{"arch": "dit", "model": "image diffusion model", "dataset": "analogue clock faces", "train_examples": 195000, "image_size": 32, "horizontal_flip": false, "conditioning": "none", "objective": "v", "cond_dim": 192, "norm": "layernorm", "activation": "gelu", "mlp_ratio": 2, "head_dim": 32, "fused_qkv": true, "qk_norm": false, "dropout": 0.05, "inner_norm": false, "patch_size": [2, 2], "layers": 8, "width": 128, "positions": "learned", "optimizer": "soap", "beta2": 0.95, "lr": 0.0026, "beta1": 0.95, "shampoo_beta": 0.95, "eps": 1e-08, "precondition_frequency": 20, "max_precond_dim": 1536, "one_sided": false, "adamw_lr_other_params": 0.00072, "grad_clip": 3.0, "steps": 10200, "batch_size": 256, "epochs": 13.4, "lr_schedule": "linear", "final_lr_fraction": 0.05, "warmup_steps": 510, "weight_decay": 0.0, "adamw_weight_decay_other_params": 0.05}
Rows from block 3, named by matrix and row number. Rows with one number belong to one neuron. Each number is 500 + 25 x the weight over the matrix's rms, rounded and kept within 0 to 999. All counts start at 0. Numbers have three digits each.
# fc1: MLP up (model.blocks.3.mlp.fc1.weight, 256x128), inputs 0-127
# fc2: MLP down (model.blocks.3.mlp.fc2.weight, 128x256, transposed), outputs 0-127
fc1.94:491513470519490506531523470540485495519531528507515519505528509461490486528458500488489451532475428502471505526498518477502469502490536543513531478526511483469472458494506527515513488496495485529466524511469444452527534447498476507481481519509539467455502526486532527541536508537494481529456522466500488454494465494521480451516484484513461485499479531491490466507541475497463497498521
fc2.94:501497550477528486524544511536511510495516508511474510493494457504484496564513490470474445502499547515483506511512497509495504507502513493514498509488491510503473445478489517474525496471503503458490502531472463510453487479490447502494524477499461509499498486491476559528437456512498489513499500499477504546468524487525519516527471509477488524511510468515482501450518529535491488513495
fc1.95:504479532466530517457507499544451497492492497471491458494556496563509438470493512497470473483465519482479486428543524488487475509497519499500466448467509500499483467468518478506490508498462516457496541522521534498493493532507553474538517501498485492501473476501466566478514482494519468474434504506479492497543488465466514491472452465497476524448495521434583514507516453531513493510512
fc2.95:504472483543526477486551480506479462495510497496501493503478518566494507506500527515514517511515475506550548455517480534516511506547506492496534482515456473473493463487525540489547489498484530473471455518520491477534480526528548503534512484488463498484547485477487563489501507539550498489489499537472495472561499527471554527530492501496451455491496524518574474523511507479534514488459
fc1.96:492480515523476484494495532556475507536490483492518502520534490528525469508493493507463513563511524516558509490463567477521484504521534504471514494518492492506480519521471513495467553498514523517496521509520497534511510478507496493559486492470515512521535477488514476510497517454535508487477498546546514488508486465469475519519504495476467462533588470480519467543548501502516511490482
fc2.96:539478487422437522492500500509522479511511503536491485556481522533502508497490541531508493586505531521545487497526482545510533524489509473492501525471504510526494541501494505560447583486499505476489515457505512462474511500510512434498530493538550530462502493480507482482507515454550514508471503534472517501472517530509490488495488491441530549501422516516509530533484492506510500513500
fc1.97:532480462502498489463530496534489530518490530539566532537512520496446475524487508508455519512476529495516469503455436527527446479436467606562513463538482454403507516487411562472469441460430538503459499556534534473523548479513466521491508447523561468517430512508540481483501436475468462590450451560520416457478472506513563486522553473526512525489486489530520528484544406523533508497492
fc2.97:498493495501542530515541475557502497488512535519512440502488471524513483441476452515473487500466518476486554539481527504501532441496533463462518499468460469515479518511534522511538466490516509490511556466518510517507483504501521507486453524493543516571488513469429462537450523506504496480479460446513491517469510535432497556470460457543489448466531541567559525500541534573539520598498
fc1.98:496519549487505485484543486525555476468514509465516463548469472472475465510506512509450513516515504562475528487519464575498561476506448454474519488475500504540535463471458508508477501495468534464487519481504519529527505459440509548513469504502514524516478505510488482512511548490498511482488514532456485469507528509495489506490485525504493490475531486509492513472511516500508428485550
fc2.98:467481501491501530496517486521463474498521523522491486494520471492515481512550495487505513501482527552481514508493543483484486490512502459470495496491506504512513481483503481497464489475491535479481481520517497515452508480460518522532500486513487524494458511496499506515497477528503511479474509512518474565509468521448483482467514449484522519511498518476512502483504493514496512492452
fc1.99:451470447539517556508508470497495494492518486516462488509471452511524508494502491475504500542535530485470519498500508493516505496534501497482494535523474492491478447499501533535511504529479511521494461528498457530523474534504526512498504468479496489485478505496513509513490497487465483479482511496446517500487465477496512475506526470491493522485500512543485506491451494488470510508505
fc2.99:508477541520435471486500522508486517523515441482510485521529466529508493468502520488474480465472496476443447522482471501522485509494503493501495472525525522516488455495471500513479502460511509431484505534481476460488489480514497522506503527505520487470456499479478526519452488499470518495453520494515528565463513498529517512480477465481513478475490474497514493486504474476511456506544
fc1.100:536494467563509517467512509538481489525500527498484516508523497481506446527473533521440518482473517519473496482486497466515502491512482500523491494488467478495519464499499498501463490506556525475496480515451544491491493520505461498465523478557519500549468516493509450478496515451490487480471426492501507501512435485513495468501483477484523482506527514503486453488523448492522521531512
fc2.100:495519494440503509512534464514471473487480503477528513512462470517488477545547506498479519469461502497498500501482459488492476483491489489510508500473465506541504492494500501472467497445502555466527516483483526489517469532530492512503467527479497492496536472519486490517493469489478512481484532504486484503505490527492517521498496500479529499460481522501508516451491502479513482541473
fc1.101:488477494530471495495491518520478498481495494475510494505508447491547523489535485493532548512524487505513451533513495547483492513507508466546518490506490524498473490468487534490533486482507496500503499478499499518526482464489547515476515479512507488518513509499555523498521504522484513471533528507505508504543506502493472516487555504505499494525469518468520527474523519494491493483482
fc2.101:518509514526501506540531537512536494518479506505504496490486553498470507482502516511537535526471486496518486504504502493479514514488506527539510517497488481508475504482461497497515504547516516504497519531500463487490483511520526512491506472470473488500468479486459507490517514522450481477529493514494462508512527509491508475457507563539468492515532520499451494501502537523494535484503
fc1.102:492504526506493477480481484514497516570504504494482509495478505503478519475502478485569496538521514488461463490541526461497455501557479510451518506438551519497478491466432479498485515516490493526475505540538547475504533466418517542534501499488462442477523533493444492477518511506459456501518480490514524489504522480508500506458532531517549508498514469474480454476487439496532579496511
fc2.102:458493485526506518499553511522491502462509485498477489496495482514533498494507484499500450535520500489463490519492509512503498499465475520492491492555519517530503495462501499487503548482486528485508500533519490503513548469456471507524462491538525487508488525490507499462477476473523502524486506495515501485471498536472489497501503447490481511512537498481493510496519490496476502471491
fc1.103:484466543501512559512510488512494493512487502534473533532514487530529498488512506474465519502521493443477516534497483463489482501481460488515495492525465526505485457468462492488511507492491465478491548496480476528484497513486512515499499535464524511486473486502553516509492480505484493507497468452494502521456502464472478482474517498520482500501500493557464513507512483475457504469477
fc2.103:496496497509526503511521479539478500493494531479536532529476493517472504498524504542483502492504464449477533490500534554492496505492453520487500484470505521543508473459492472496478517495479508500469490491488506509538496500488509534509482493521473514505501508468470506498512521484522483509485486485508471458481479551452494487483498482503522487528483510565527503515492486510514514525535
fc1.104:445446517517523515529521511541519482518495500505540470505517464536513532521494498507475515501535467502458480545491466509528525493482522505494468466501510543535507532514504472525456534501491509472508509540469439484505544547494484524474544510435500538480471502459517509541509502519473474496490469558456482524494501487478484489515476473509464502511494451484515485483472510476540456479505
fc2.104:497495462512532497496511492549423471451532517483512460507464520494497489535561532494540567529461522474478477489496569507504480530478483521513481483509445439507492464483505465522539516465499505553510494481505453485478492489510478515513477444526481528520494499462528482522533498506514528489515555543542483527468463563463462451477473559473506485493519509523499518541532501554483522531514
fc1.105:476521496499541473510518493547506493523518492489508515490515510449489501503550504481522495510546528486507468501515497509509504499486513480521493511505494454483466492530481512507471495491485481501501501478497513501507526530508454498536473477399470469507477496510521529494465474489468509497496491485492508479458513547505505511551477497472503544492490455523569508484447529473517539505473
fc2.105:518513470492504480553474511505479474443531568512494511513477474456486494531483514490526506517495526569559465490491532463504513492518502494519473492497509523492489529509472535472480502515506497514543521472496486499535525522522450547531471520526487489546513491540469509527524487493499500476505508531518457509503479478483512473554514512474523517505453477538497510522515506523513515492510
fc1.106:502496459520441446509488509507530508546497501559524477461508479488517491548500497469482496473548510512524494516507527452509475493529501491507512499483540507517541508491483495467534533509536472538515488509527536482460484518503468490548497481471484488500515538490475437450510458495493490509518497506515505480498542464484528494509548454470549537535537505480510472557498499525503493522481
fc2.106:510506525499450537506523488507480565508497545416541469450478509469507507562481475471503512483490524477478452535494502539514485493519493526529512478473483473517517502499503460492508487458501466492518526494556527491594479468503477457512492467550524534526470513480470475439492483515500512493509496500536500519511488531485500584509525514476450488496446516491465522556481502505532514511513
fc1.107:530512488480513468470506444490535535498479512478470486510501531474509469523504509501511528493478518508518434450470537485527533479500463495531480524502541500455473517484438489508440494501428509531475539486518550473441488506528467506483518496505517535518481502498493490484458520577547484492548498464527507483464480552506511513496459493466487514517553490537565485489476467456483533482473
fc2.107:520472515521507508534517516504498526521509492486504464511526472520493483561560507470483520508480489460505517505487468516519465535552489571490516480471481452527454492481407477465512513471490533448482533515504521494494513461517474500512511512543489483516534490467505485449480486544555491522475524493499506551496483548475499517494482490490512501477475503538499510492483492493492495500509
fc1.108:500532513496494499471487520556527535507487499481489513519505545512474539522455503478530504509505478490521515527481517479492493500473499497495486472512487469491490485535443488514518533506538501521490484521495503547555508474501470479525486528456514458537533497531502471477506533481490520546502495457532543474569546513456484531495483479481510499497510559483485493541479520505487524501456
fc2.108:479522469449499517483502494509487500485512494547515518492532446515520500509530464508472523487499496501509516562496502530497489483494498503471477495473492536505502480512468494501484501480504519452485537500482510500440525523504471516509492512545481471460492489503492443467498530445498492563442509448458456508556511506477485476459502486479502489474535482513540500512503463509471470530571
fc1.109:506522497524494500492498523509559478516527479428504447504500469504528541483471472522523478430481458499470446495499528514483490523477547513456526486485497478493492536449547491520521539490491566479540530516507456471481496439512470502492531487496489469513515552489495471506549534489458498462457453522491478516503490511500477511531501525505509488551517521538554498487497502534523515509478
fc2.109:520502470529535492501536526486479462472484516524519523472481511512535505492489483514487464523535517474490486506523505498501560535520525491501492516541493520475529534484525528528512465536492543538488496492479463513505493503485512511512485509511497491542479495486488540501479500509503460520515481503559509469512520520477484472489505470482488490523514468515507477493488506537510487510518
fc1.110:460495495502519551496545498474476481496509506481537506439506507490537501506515502487507488481484457517535467504514478480503479499508479512499528484536491469496490498492526498470508506498458465469515521468479469512495480480523485496475503488445500503495483516505490505474470530462541522494495514478482506496493515492494487516476490477525509482498488514509466478486515503542510437500499
fc2.110:498501486526503454521479522504523487502471500505452513466483494506452522508485526503502483483503526516541493463520504495499506499451507485536517496496472544504506488497517517512475518489462480512508461479488485492514462473501474472499510501534492512523503494480525522481523480478548465494441480501493520492483497496489497470476479521508485526504514526530519500472504459471478523496486
fc1.111:576536490513451520526500463544460503525499493450498434454508470485535471479489513491501539492470556500516520508453502499532532453489523499507494513447535459504510482488485482449498495458461523463539538453481446485527440492465527541532520532524501492521481500508454542515506528459539551529463488491550538538495525542537529504545520543451456441519478487518518484534510464426500468403510
fc2.111:494495461561484591468478466473472515496538451478564566505489496544501492534476483517496480498481524466493505502536487478469510511487486522538457487490531496519472540528442509477500509515498511539499572488552537441560542531517534495541507456570498536556581518489479494478475471531462522444531509502507517517524498531549549499536523514565444489476492489505475482515490488515457478450548
fc1.112:514491497481482518542553510478513503495499470486482499484491488494489486498498465480510507515528483510516482507527511510489500531471492495465513464500503487498431499505479476502509473498498513479498478465508462518494478479477493525505509496482498503491493529481491485513480488498501470490515506496519515500491486482503510495504488468498531524480512485483506501502524508517522504497489
fc2.112:533438472540483493526459546501502501512488469498487482492492501518469453495515601497490458547491562509534472501491471485474508477461522550512491537492481482494470518490486480484486492506518505525474542470502481467539495494504482485493495511496518506494483511475485493501536494477521501476508471481484487483489516510483505486497473535520517482466489533517460528504460510489505509514518
fc1.113:485506482485478486511497500470511519518489491513471498480505484462469443499503479514488489504520519501496506501537502479507502534502503496518502470512519462486493498499511490506512461501497517520508487504510509486513512538488504483500500468482484527498495555517484473479496504491495475491493464516523458490521485501504504506484481480514517472474481475528532460504489499490512494496496
fc2.113:520473509474462493477493549456517527495489454502528484460471543488528467507503544462523499495485499491486488478553472536505504442474529514551506519481507489492499508503509487457499451512494495504445504506508486501490495540517519511501491486524565518515492543518485499514508543519498514473500507495461515487509513502500499503476485519461518524456508491497498527504474532512502503491507
fc1.114:547508493512504478490518533530556479552457506475540471494512543480509518512478482492498481462536459550512508526492503496492434490503493530507515493518508501478486460524482515524498512516539552494511516498534460515495493416466470500496455518478508491512489482466522477485499504528507476511503482491480534476501503493479525466490458498525479532534499456494507469503497533511531515507498
fc2.114:530510512519512504456472450535487488480533475506470517470518484499469505494464529456501498499495543483488502486504511504467533509504506496494461494492509511498476469478488506485524517494521532525497500483480427480514491469477487488471534495502490465476481505496458495516471438510467470495519474505527517542465485522472510524491469525513475503488518488526489501505515536493503485468544
fc1.115:511480542498499484477510495486508493469502510480501509503512502468483469476483487506533537486508490478468488487465451509484505487484495509527484472506506514501468502486466483521457504467519546517520509447494496509484511525507507517513492485510432513507508544500546512539523480491487554468524476518505476518514505495494475473477514479483508449479492491519536466495504511453507486505488
fc2.115:467500482529477520457509501503505518524448451498527508507462543498510516505532508511525490508492508521473499527511519478477496491497527541524495500509514521512500472513459545493471519491475522484541467511504497508484532516552467508522494471506559501469468514495446534530509486518465476500546530497513516485489508484517478510499487484520521475494546508491514489496502512499522506510493
fc1.117:452526510513546495516500471522486502462488495486548512463490512527440473523548499513473507539483505524480488466484471534511530490503526510472532530438534488464508529508522507533509507483465488486497500516487518504519493485494526480422520498487492516506508510510456528427496515467540487485517543525520502516481473502516522513479513516496489521469461485496490454465506494508478507505500
fc2.117:485518503527506520488499521510470522522527500479465522475540481495503483520502478491485480478506503515449510487484507450505468517495539543490471493508498540480507510474508491465529497502455498467526524528522484463507486429489493493461490478525514526478530514513515508476463498496489502466503455520517534535498523486506531475481511490536480509516528483494468505456512521517459469493494
fc1.118:538514481493513489481510521513511517516509431461496463517480488510488494496480523464491516503539501518485464478500469485481446465530527542511520581506506482507493569510502494506509530513463526554519505464530481483489546520526472500528488535555516521506462539533472482507494482514498490510481497477459468499472512453512521534491482514487519481524511523476440505488485522537471566503484
fc2.118:488502508493505467520508510461491525494486478487485513519505522460477500524503525485510571483521442519460506464508487492472469494523488515520505491506494507515504484501491509485549489478493519492470511533468520525491471514481570510503479497505478471476525454521492502518532507492458485533515541568495472468494492480498474501504475522453460534533519487493483504503481489479546529485466
fc1.120:536462514529463500440514445526547513494533520528537508476535474541523461574499477528485551482534520533567503523536491487512562465478501519511500491474534535472481478511475472520499502453499503513474580478415539481488539516508479539503460496376459537483460500470492431475575584549526458528550461487476471518504498541529500524529450541468464508493497482498530481469479453482487507482493
fc2.120:513519465513538468488515489493503534435443435475540534488432472518484505515505523499488516534533506453533533496529478563524541544532530499505512499519489538509503518465562530509481517486502582489504519483474465543541517443481506478483511471487506488563525483535489486470426503492524506487484469514481467477471532561479461454514467464497511513498501470491541471513443519458511460474552
fc1.122:527542522489493522508473493525500469491517502509540475480519469513508535506498499478451484449469475518503467502498508494428517475484490509478533511528439460471531533493526507508488534527499514456522434492467455486477480475491481497509508472469520484515515520479459540539549486467484463514501546516530493529499461490504528450468505530491471473490508492483517498483494515507499470450489
fc2.122:504477506533531494513505505506508497486524530490486517492468507551501489549479500502482463500552517493479509520493530510504485526492480500481491496508529558447531490492540532518484498504467499570507529522505472484482455524456542470496490513504465500496501509499516552502481476503526485548506444500502506456502539455491524542487490497498490515509461469475490497491509490535490529503514
fc1.123:494520506556492561499502524494471514511495505484489498544515535521498511480528463517489490501479503486493527510495531508510505516513526452472516499482526502531501514529457531474494490455454469469477453559492498460489483494524515512502464463534547463516490487487465505486529480481499473456508545498518470496501478495504512507504519507504519517474529488503506528524494464503520473494479
fc2.123:498509485473489457492535470503446541504533524500526505488480481559504514501496476508520481519477509477488510479481474475501518528519494485507506488504498548491514528541485449526511497558496470498495559536462470515545485460498531518516515532456501455530491503528505505445436527476516526468487492526498519510474523535539511529463522473483479508527554544469508496558501497515500526489493
fc1.124:506479478474501525464438548478475519517478540460497479504477464511538501524521510506570561520483504496509485523527484506503406544523552533458547513527526520502499539483489488454588489491465494483495502471475567497512501467505480545457448527498458441462461492494507439509517562514506533456544505461486460505487450535481542513486481472569499541498469477625494483511486526499536487542507
fc2.124:494520520523502503490541525477517466483508495502535530474493489472498519480491507497483497484530516454472500499521465505484543527496530461515522501522509509478474555491534507503470490536539499507505507490513455500497532488492494503486499519463490512503496524469461545525498485539493491498485498495524485515532511514487464466501473498475449475507498522514533473516467500518484481536520
fc1.125:484457455510508507520480511529467526500534505499497523509512512476521525495531520497479530515503525478510493492483491525481516500486505503496513500463496473545476501503504521501538508509464483484485546492526490473509507527527491526470468502480486508528480517502498468490468488498521489486541551545478460537479541479493513506499490509461490469503503493515519490529506502490535514509515
fc2.125:524504520517527523483565487517509507457465470493504528502513528506510474510510484549494483533506496450511483550529516492505475522503511528534469485540533564505501529533493508498558530473517484527503525516505474478499549519494494508503519491499523506495489495498529501450525508504495508485478501524549507427445495497551533465561469483538519502521519566490493496482526515492504490520468
fc1.126:497560528481506515462511526532508457556468547495480473511503496485519508448524520512516476471516484506476493495506526486472478508537508461519530488482494474533525513479492464487484508515502515455519443451459530456490499454467520505488497491516518494499496492541492500465535485483529488488447492512468503510514529495462529513485494506511516498482515504477495489513500499557509527465432
fc2.126:503509504529486487492522469487539524479465482485510503471473542542497551465457531459532590506515489485490508542532492505494482538497519499433507486505528536481518481470458565520533517473451524513472516478457511530493462521520516500485517491490481460462517499488466528487472467518504528525452508472500490484488477519507550523491512495501478463493491553508533482451481496496524524530489
fc1.127:466520528508521531492496452513513452466460561539488525518498490474497448466504517481575473476518532534470470519498460479523476510526522468475499504516432487496463517508501530467491469505468485488500520478508494486463425486538533484545553539450457451458475486526437501485522459481492494512509464488534480536444482490427528529572502503497448470485522488539541505527495527481462551536470
fc2.127:490489493481471493505495455493517501520536529459519452507501471491503515551498488520523436450536527516479510514473526545511472509509434521471539493497480441487500520483504496551472488502484520514540507505491520553513521511490474528486500490506487523477517517518472471521434498446570516465462492505531503491465473477515516522502467489516479541470501530527493524491545455480517515529491
fc1.128:497458514514501493481464470502451477506482443493481483472531476484480478505441502504545514521488506505464491473537490537480503489490443495483509507491552500491506511461456534505485477488491501485497476528498493485495524526436482531525486506499471464482523472490473498499499544489519531471505500482512547493470511485492518488475524509511521490500482493452504475500487479508495548483517
fc2.128:524477490439512458535528478563564470529506534434503443508460543487502502534526491496577533529491487590564537492488502454549502531461496491476541541493474466501529466480493485468526493473485512486542469500528527451475448467500516500497472443518510474522526474475496506476481511498535502437521481566546466520496495479495508506512482465506477520508492459576445575506563492522474490410462
fc1.129:500485506463544517467490512495501516475479527485503475502518483450505498503507474480466505498529527505510438493540504492503499511528479509500471506512487521521527515479511510466495483496540506496483499522516486458529469509512492498466513479489492467495491510482489497500502489529524545477489499490505505484563495483490524508500473508474489518517512511540483497507491508507457461480519
fc2.129:444485495509513488503497560469495491516481481506511502473490489520496494478514504508463481497513505545496482505570472497506488526467544488522545464468544483513504507492508523486486491556521508490451472516513498500521472547513503485472479493508476519532551539496497513503526501521500463498517500506495479493498494502514465461537493493476534515511482519492596470514465488454491520501538
fc1.130:511505513539500500496510468510512556507550494496496484501524449529504509535496498485468493519525528484553461524477517541516496466476491485484481524453534488513478452506491511498544470506525475489498528514477536516503524506516488488507521493488494484508468505500485497500511537524452480490485505511533505507526556504580546521510493502447491494485462466503522492503477510508497480468536
fc2.130:486515491497531511481513526485519519487462499512558476488499553515508471494518519497507529547505484496519509516500515477492469511521484540493459484486482523488471444482494493517562501485465479529494559500474523511484488536504508489502478498502494488490466490486483467490502517524431510460458524508475466483479523504530497493515509533488511477466516523460511496510497498502525500515445
fc1.131:489456532498486531486516437461508501527498515506464480483484463552494508498500517539459548503511520526430500479494511484486483459524475501521477535500524575466465459546554468475468501512447482524535494499529488491502491493492506487496517495518490478501458519507524558484494454495492528561507526520478515518555516456462501497473492495464447502476492466451465456466554458492523556477542
fc2.131:512545508491459494489525537484525477498450507508508527493517483514516502561510498474559487494520510500529511485519501514486543493488480531528466490506512458488522510494505511482470477462506533513500486460474456546503507490471503495530461496497519492506504508500553519486510513537486543502476478471448519474526516514470506498514488514451510484496531485500499490500458478542482489500483
fc1.132:516486492534496557480528494488492445500509430516503475550568481449522475527490500508476517520514521578532528534523494486518527506462507498481513497537480484551507508536481503467499462493508472524498541469464532499499475503490501499482490478490501490489426485503496514498460483454504540497537459484450492513501491436516481517505486475489496522539511543526498524523484442467514491520509
fc2.132:504523509478490473513537480479472432470483529469537472519470539459501503509493489512512517485503502526544517501484508497497490463587493490461507498468470496520494491499515511501503460468496533460536460493461550533502501503506537481479522484499530497478505501492544517513543524467485505481519510485542505486483492539480470481509466455526478535479513452525489507526515508535498485488471
fc1.134:532481565512475534474475485507491502482503492529495541516538495506530437481470497504534482483479508517514490499485511499523451492505503499525492505490509511482512543537527477499455484474489459467503534491521535554464492478477493526468498482511477481490495506472501497484493568502523551485518457485489496476511492466504515562474486469506436516490529530485539476509467458479500490495512
fc2.134:451492473468449506448502548515537502502523547543498511497479468481476496488516497520536486509417508522528522516521568489506455482483483483487519493481543442460515547551522498541474491540510467534488458469492521485510534500465514558492464498516472516513470514520497458527522474529459448508521509545464555504516458469533481505520470540520494472535450499495508528494504526593541557487479
fc1.135:493519516510446507465517502471474515488516510540497507453505496510517452476492535530496508476454529525527493484499509501515512496526499540549490508485516511497515477509534524517444516501516462511491484482464564476465494522515501509524517454505495499512459509505476478471483532476517458459525503478458470512506515518490499485539528481507491462476500467507518474500504458529441495528484
fc2.135:486554502535496505493495503465511485502478487509504511513504523565515462467495514477536475463492523536515502460484455474519494500489553500486490502502460496519495531518478495453479535464500484506497467487481499548483484507483479532472481480494487510517529516542581465527524526518533517468489497469507512514496515493505510516562525487526524516499481495517518498475491504463477501509451
fc1.136:461501485512519458454428481485489494503525512532517505521501510493445522499497518502498479494475539487457509485506508446492517477509501496525483498522511507520568507495517521520506524512487478527488507530488530486482517526541504505479471500517475505503515501511512521491509517485497494508483491504493503484507496503513483513493504500509472491499499483516496485536490510468500499501512
fc2.136:464520512479510494469533486453503485501483498514507501544506507459519552478473447492484533488494413510474500480525513531567481547481469472504488461504535520506537497482494526506514530515492483444516461522505523500489509527524518513495510473501534469501498481525503501525481484522484501517491510506502520503531483480526435484516513473481491480494516498476549482501506483482497476493505
fc1.137:464532536494526502477521492499501475522463495509484523532500527480501472468510495511557468482534483518545526486522536503507490473459505489515522527516519493508477524500539483541521500510496532484557507449513476494478489496493497515470501496527473480520523508492481522536531501474530523512483458475467488496506486518559498548496502501506468473498496533500500494485485515497464510470466
fc2.137:476495476495491487479528513531533496499491558486513492460543484486500531466491461495510515506478513560519486511479499467522478487479489510529522483490477501475504501494464500503518525462460567502522475518492529515471492492505482494516486507534481503484496487470523503496481498497504535485465521497529472554544493478542484461487510467510516491466469524483491526493498496543482534535501
fc1.138:474522505509514485523541503508500504491490523490483519511485474522387533502518543514468517504503487499495530503511473492511496512501486490511501495528499502533499496488478502513491519517494520490476502491541500526509502504510490501494502516500452482511519543493531523513483513516512529489481505517494485519484526499505495507472512517491496503502500510510522506485479501495483503477507
fc2.138:514523503498498504495458456499478499518499476551483530533499563525423476491526460501510509451523516496489517510512512507524514505491452483469472499475449492503491485484487547489439543493489514511511500480505491512504522494509527522474512483499510489496446522557493498509511490531497466488516508511512524468513488506518459486451518523473526506498522474516518508489527476492461514526540
fc1.139:455497540475567502519506507473475514504453539489517484509511485499479493487499485512521507480516547509442501520519477520497470479472501543515510522537503453518496492523530492523515462532469494513484479498533509502466514501533462499482444522500496500480500489528537497525495490526522534536522522519495500515521481536455497501511459493486506504447508507471484516503540504476510520537499
fc2.139:483475478476560491490501489470531504507480474535507479516487529471459490483497545485462486503502454514491500460532511500467503500514507508536510523479530529524494483530541523480497464490481491476487558529498539467485495506521504471506521468501538503540510488488493523498503501501493447569510486478503485478511474460479491496499451506479480489523527513492532494485469493493487472500476
fc1.140:491452526520520512478492500494452472496466493450501485472515440484506493521499494502486548514472501495499521487481514488474496497480521511465524504493475507499495525444490514506518500499473526532473505535508500511538511492484499547521489516490503493479464504481495472496448528478501483478465493508499470510537473479466488526520515491520518522514516541501527478525496519480499470505545
fc2.140:514477502499499498515509545492502483524498470469482500488491469531499507524483509490478501496533518536511476472486480534489483506451494491536522499522486470519484533472515537504519484519529503466484487517488481505491470504508509505454458469478489497511514489509476516520504493508509504507519494503497533493555529480497527490496481496486477540489505521484498508465467496475488475506516
fc1.141:442527486469482515512470500536501483532498478514533468509460499527532517530501512498487507532504515502525478500471481477499519535538469512510469507502487522490481467487505514505454537516543520468511489473526479549511511491518538494461543481509492471477495509490521501454518465480518514515497475502494460502504522488483486481495507486492531471490465482511492517474516476498530550512515
fc2.141:521500521550460509476489532503551488512438494473497469474475524566484502528507524486508472509520526474525516514492476480460467494515504506503530484491474479517451508480483526519485506456516474486506463502510529471539492517512536501490496463543478519486478488501492512518466489564503456536551485542458539490501507482538545471496543494483506479472508502462484511506508532483483529467470
fc1.142:508517520524516539440478491487562510467468457496515496496485551490490479517487503486479548487531488515506493532505517525526493481483442498521499559472528509492513522465487492468462461481463494517496510482494514484491498502471503481480495476489525494549525484548470529484477521553480503494519499491505480487435567502472482497499504497466494506489514500496464502506476527481474488476495
fc2.142:511482485498515505464533493491466463521514501490545490514538440513484491507519502507520511491529473485552522511512485519465474511508487465521484512555478511494515531469566509466493516505477506483530499490466490501503473515499531513480478488522485527475509492489521464471476485542478504483472492504506511490507507500477493521519483499488492497474483526496460500500534489480469477483487
fc1.143:484476493482525498519469522481482505508495470524531479520494514516508446486511483510526505489480548477471521499491482493498507546506486497510494488486492510497485535482497462492519495480486476512487449531481502459498500539483501480500487484518495477478491488527531451504510507486488489559477505502488497488501478519461464523525490504461524521511472484515509513488498485463517550520496
fc2.143:497499515512504480502544481496510510501487477475517506539514460515516544517497515537495519520519466481515535517544502501485516528535542533526473509568515501488467535483495488483553526494482505484500529531491497537489563525500493503504501475491506481498518477478493483514481498488485526542481527533511515519474498502491489451522532510524478521482516524536484490503474511493534469478512
fc1.144:498480503492510509548493465497558466490496509480556531503514513514491478509483485527495493461515493535459540477483523519484514501480529514465507537503497507474501482508491486531457470481481531493486499471490492439505482490489466466474454574529474473470464526495465518530516491517476515485494515510538480508506512476510528474516460524520479468501506502493513496503517499490484512544466
fc2.144:504518445521492526513530476528509501528487530471501490530478474511500508479525500509511541505483478460456543530504486455466492518510497506483488498510500487511501486483494505494503499481508520521492481468497487509518482487506509484472488494469502496502542458477497559466484498538469493513520490502489467482487505526520521525493482518510519513499526531554476492494516511537474516500532
fc1.145:499505480514522518510504513517499487489507504513498510488529483507433510501477482490504491494492478521487504466496511480502506472501499480499495507508503517495511496481509522508469536504491485498511475504498500542461489505467519541493500506520490489490502501455499491520493497487493518506534522484484522480517499499503492478524448540495497529490512501487462534503523512494512539540486
fc2.145:503478493515518468529497504495499513507479503482495501466490500507439478484506524512469510530501477514496493472490473488509499538476516481499493497495514506507495501473503477497494537499504489481519516479509484482535484508489501438478488479508494483495486454507488479508516501514504476483515492501520480501539470485512485530539492491465508479475470535475515461488499509463502510465499
fc1.146:486508482487487482564495524529479519518501504540499537520521496527528492484473508568491536502492512471495482524532467463491525504518488504524443509510475524490492547523533449490513523529537474494506504482536531511509492499474533492510544548524489493499494448528550507492526502535485487498492485502491505489504481510484531483451467508496477506485481541499505506506507469455513509509504
fc2.146:473492473484465507508493465513511523540499491481513517513508504507510512468479482557512507445518513533469472477478528457503503473495488514519485483532476514491484456545481491497468505463529531494493480528526501530503509546519545507539427506461533472509490500484473485485491524480457535500431510468512536505502463465527490545528498467494496506520499509527539496527494480504498482519496
fc1.147:506499491494479492524524560550505454433500460536542499487514529492515516491506494525512544483476468478521491497506497516529522495518504481502486455528531473476499498523497503556473546469552472486493541472504491465433522530481503583515472478500488470531535571477482521500525515477505493524534506550457537502458502480456497511532521474505483545475496464575483444516440522440528484434530
fc2.147:483514491503523524474545492526512510568510515542539512503475462539501512530501477520503482483485509502512501531488512499454522455529508520515508485515474574479524422512531540493494517501502522489458474503475474499471513493450511491527495517499520476483507510467511516473449501468461508469459498482485510484466502513472487481506446499537485466531540533533530486479511508525504509549482
fc1.148:453508512508510503527504516527478527423455504458468502533494528483535515448525516520530486469506541462457508490476482533520510528533505494511515498446509482514491488504496499517506503504512504477522507493522514505495503527515498517448510526482521472484487512526534474509521527490509507550521536518492504479489523539509524525493505478513523508482489529518481517448464453501514485474534
fc2.148:510522503440489511493510471521506493526531494486526478506468480537495497466474503510535487494519493481443500485515546541519493523457493528475544511496481485545520516493523538519494520494520495524483543485520512475580482505488551528466484457531487512517511537523463468508485499516530510506502508533493560560500499501498537512518504491459492501499442473484468513464540530527501515501489